python train.py --crop_scale_min=1 --merge_dims=false --one_sided=false --epochs=1.7 --warmup_steps=380
Rows from block 12 of the encoder of a small model that predicts nearness at each pixel, named by matrix and row number. Each number is 500 + 50 x the weight over its row's rms, rounded and kept within 0 to 999. All counts start at 0. Numbers have three digits each.
After each channel's rows are labels from the 100 images, of 14976, where the channel reaches its highest value: "top examples" is what is common among them. Only what is clearly more common there than usual is listed. The data: rendered dice on a table. In brackets: how many of the 100.
# conv1: bottleneck pointwise conv (encoder.blocks.13.conv1.weight, 128x288x1x1), inputs 192-287

conv1.73:565464424605553490441548549573460425494471532589453520532441470581483516488376544566501467500547434613557517498470458483516434527573416369460507575458443435501450499504472513537607536556575543542493616476511492545464487472431413446440489393494483572479521521499618487540485472584517451379
top examples: four on top (60); white die (45)

conv1.97:539416522434472509486548433472418490494544588642495449561557500517550499541482462404458478445486534500376449548499335508490536513477540457480467470514529531468493509606478524451387486468531441505547495447411490476487511521533483479482416473470544520509546587414400482483467449478475506365
top examples: black die (35)

conv1.24:453461503439482526433435537520452483560498511500528542549451433469527448497455611494502454514469445561514501551483509504541551449484492503505420509536558432428504482476487472430477412543542460527546429469528479536536547627473543483428459469480447601461537514485396469609549515595455537512
top examples: black die (44); white die (37)

conv1.4:523539425541492479600567567381461458531448489539475418500502515534518539506512437569533463565536692548538537450524564498519484510398553488584603480512497484500439530638424504481571468520455474509436470619477565510544484421568510423443454475400480477585480435449507495479384403553457579492
top examples: black die (53)

conv1.108:382477521562447473502444522540498494510530522483482555541545465500438528613461476501496557522577458455485500589454522513457564455552434373512524468517484379490388526486478432428452507478506578460472462523409495473554513584436453471482407601522414483469512568569513437453463497511582414524
top examples: dice: three (60); white die (56)

conv1.44:570495568539492583472354502434477429513520464485536537520531497489517381509449501509476611460546508504461497516612467570540516595417514515471554469425615473580518435543483452530500592461503540538415589557545477446528484510460600563462536510520514662541474459541554516474528552627449502449
top examples: one on top (66); white die (60)

conv1.115:469465462511581531541521464578498419486483539447438469554498485588481485467517566462445464520563433517433484551496486585542648581481617487501653505551561470587505622605521474547601442434471529574502510468477510601462559564433441507512537478448508432418347564510481512454499519592448433526
top examples: black die (40)

conv1.91:510460501529551533482498579471417422520451525551466558445551445488451521476397517469506525478466611442522458433566437511377453428530500508473451520507450452490409438541493474426501464385483360570504530572550508429528493518491488508534415562576459489498452380506539535556516590563389513473
top examples: white die (61); five on top (60)

conv1.77:532578462451551475554520457472495500441486541525492565575380527445507537559535427557435610550439491509502398541404513505505484459420475527554568629603443412518560496480408548518560471526527422536448526543481514539457516528430499505448529477393575424529467536489577685516476542447494526347
top examples: black die (43)

conv1.89:548484573501496518476480536587514483488455509462485517480544635502511491462417463546509523500467474531488517537627524494528564523370463468408472541530524575482467542484461481577508592507530496534434395570530492477414549507647454521562472562506462437530537517426453484403443551572609559436
top examples: four on top (67); dice: three (65); white die (36)

conv1.107:492480458567530466522520423489452597470425483480482488486550544536535406525512433532563546475489569507592547485437485451527585423612519463448463475546446566484502465500459536454462580537459441433545594487483478522550524471524453501409451516556565432408425418479515476459458522493436471562
top examples: black die (35); white die (34)

conv1.114:497493533462518487594488538467458486430498473523514583541450400481529463570520578523503541533582486574464616486375423421591541541534547523539483441426454506458493503468528476506582591580468531524438542445505601556571545511548388484472563467399341487558531546442422532412560474396609444540
top examples: black die (46); white die (43)

conv1.119:483452566579485538568424558458504474595456488494532488444610446544498506510473531416498384474470469411482490534520615556638501442482456510604390431470585509459444508633566508440523506491490512506521539444567453390492459502447512456457529504440554493550421533470515475420476490574474483457
top examples: black die (40)

conv1.21:549484459460466423478432501474439616589546436420585448466460384410419469456474485564528530580600453481521530485535447441592533464491561538514521480485455460534521548431550455472627563529499499506485604410505458540515457547455479506489466502444520524601506567453510555528451530462555452460
top examples: black die (51); white die (48)

conv1.96:479477527475452457595518441431570434463509481428532516464506473488584414492529564512513590479451544435529553565385526487405526471604547468477523507482510486512458442506565542547485478478464532508458494540454507477471484444583583551475447503491450528512478596492493525519506582502604494528
top examples: one on top (67); white die (46)

conv1.99:533494428496548482503449416495559503548459506545460437465548431515477436525459499584445527605552513446465605537515560570486424440496475500483478523467430555513533389493559443480530621481552577500527400534496542502595380545498599551538444416456616402456579494540511521496485559409513486605
top examples: pink die (40); white die (39)

conv1.10:537455535557512660485405527513479451516453462434521513501511443518477570457432452532452479377409602485605443543541536520485504494619431529582582455516425513532579490517496479501504508441455519546529517434505514522433414450458533486528537443523605533506483453514490398535538474568457508414
top examples: black die (39)

conv1.87:450440466412485542549470459547447481559434600484490535552443405553507489493533428483532473485502527648405474510492444476510560508539546537476484517488590533466541589568538469457486474461519533444418511474451488446447474575492604452518488403551564375460522511529421482388488538514497436509
top examples: black die (50)

conv1.63:461673547477572583516444550593463518480498480421553494574582496506536479479536495446508514504468484553463541439546401381427548592523449488477496527477467524578588514489437439525506508453514341528498502420550488524491476512509527421466472572500516512408551434535482474551592616493526502561
top examples: one on top (70); white die (52)

conv1.80:506437447561507485458442690491555429531485522519486496482579416439378467605483529563541472519498577557544441490442514457516551494510419464575424398621481525394475500493417501506494497444449498526477493482537628425539458488532401512561622488561399461465460576510500535456482473538373537596
top examples: one on top (88)

conv1.72:472445494430617472422513448480504525519464481528502548488439538573504571557493484572482477570497467477564479492641505413519544440550496510491505505527467413521480520465464461513634457407542510493488566402486540543470457588466512476430461507442454470436475490525475547442491433446449603522
top examples: white die (63); pink die (35)

conv1.50:612472462454485426489392581383512356461403447506407476447464478499403408591539456437464543564504576393435620410511498552533526528485505456449533411490493490526554387524419451463391528481562600517445370576542428557500483542542456539552506486564534511486543496537563567528587500566520508411
top examples: one on top (72); white die (51)

conv1.86:517489523540460477472551491459476533452524538466469607503510500461510563519569520501495504541460580482473537564477505533604541448499577553554518495560517537472477448504500518543545538487428476456573508568439607524494458483494447510535526530463472457551429569495484518499421457404529571517
top examples: black die (38)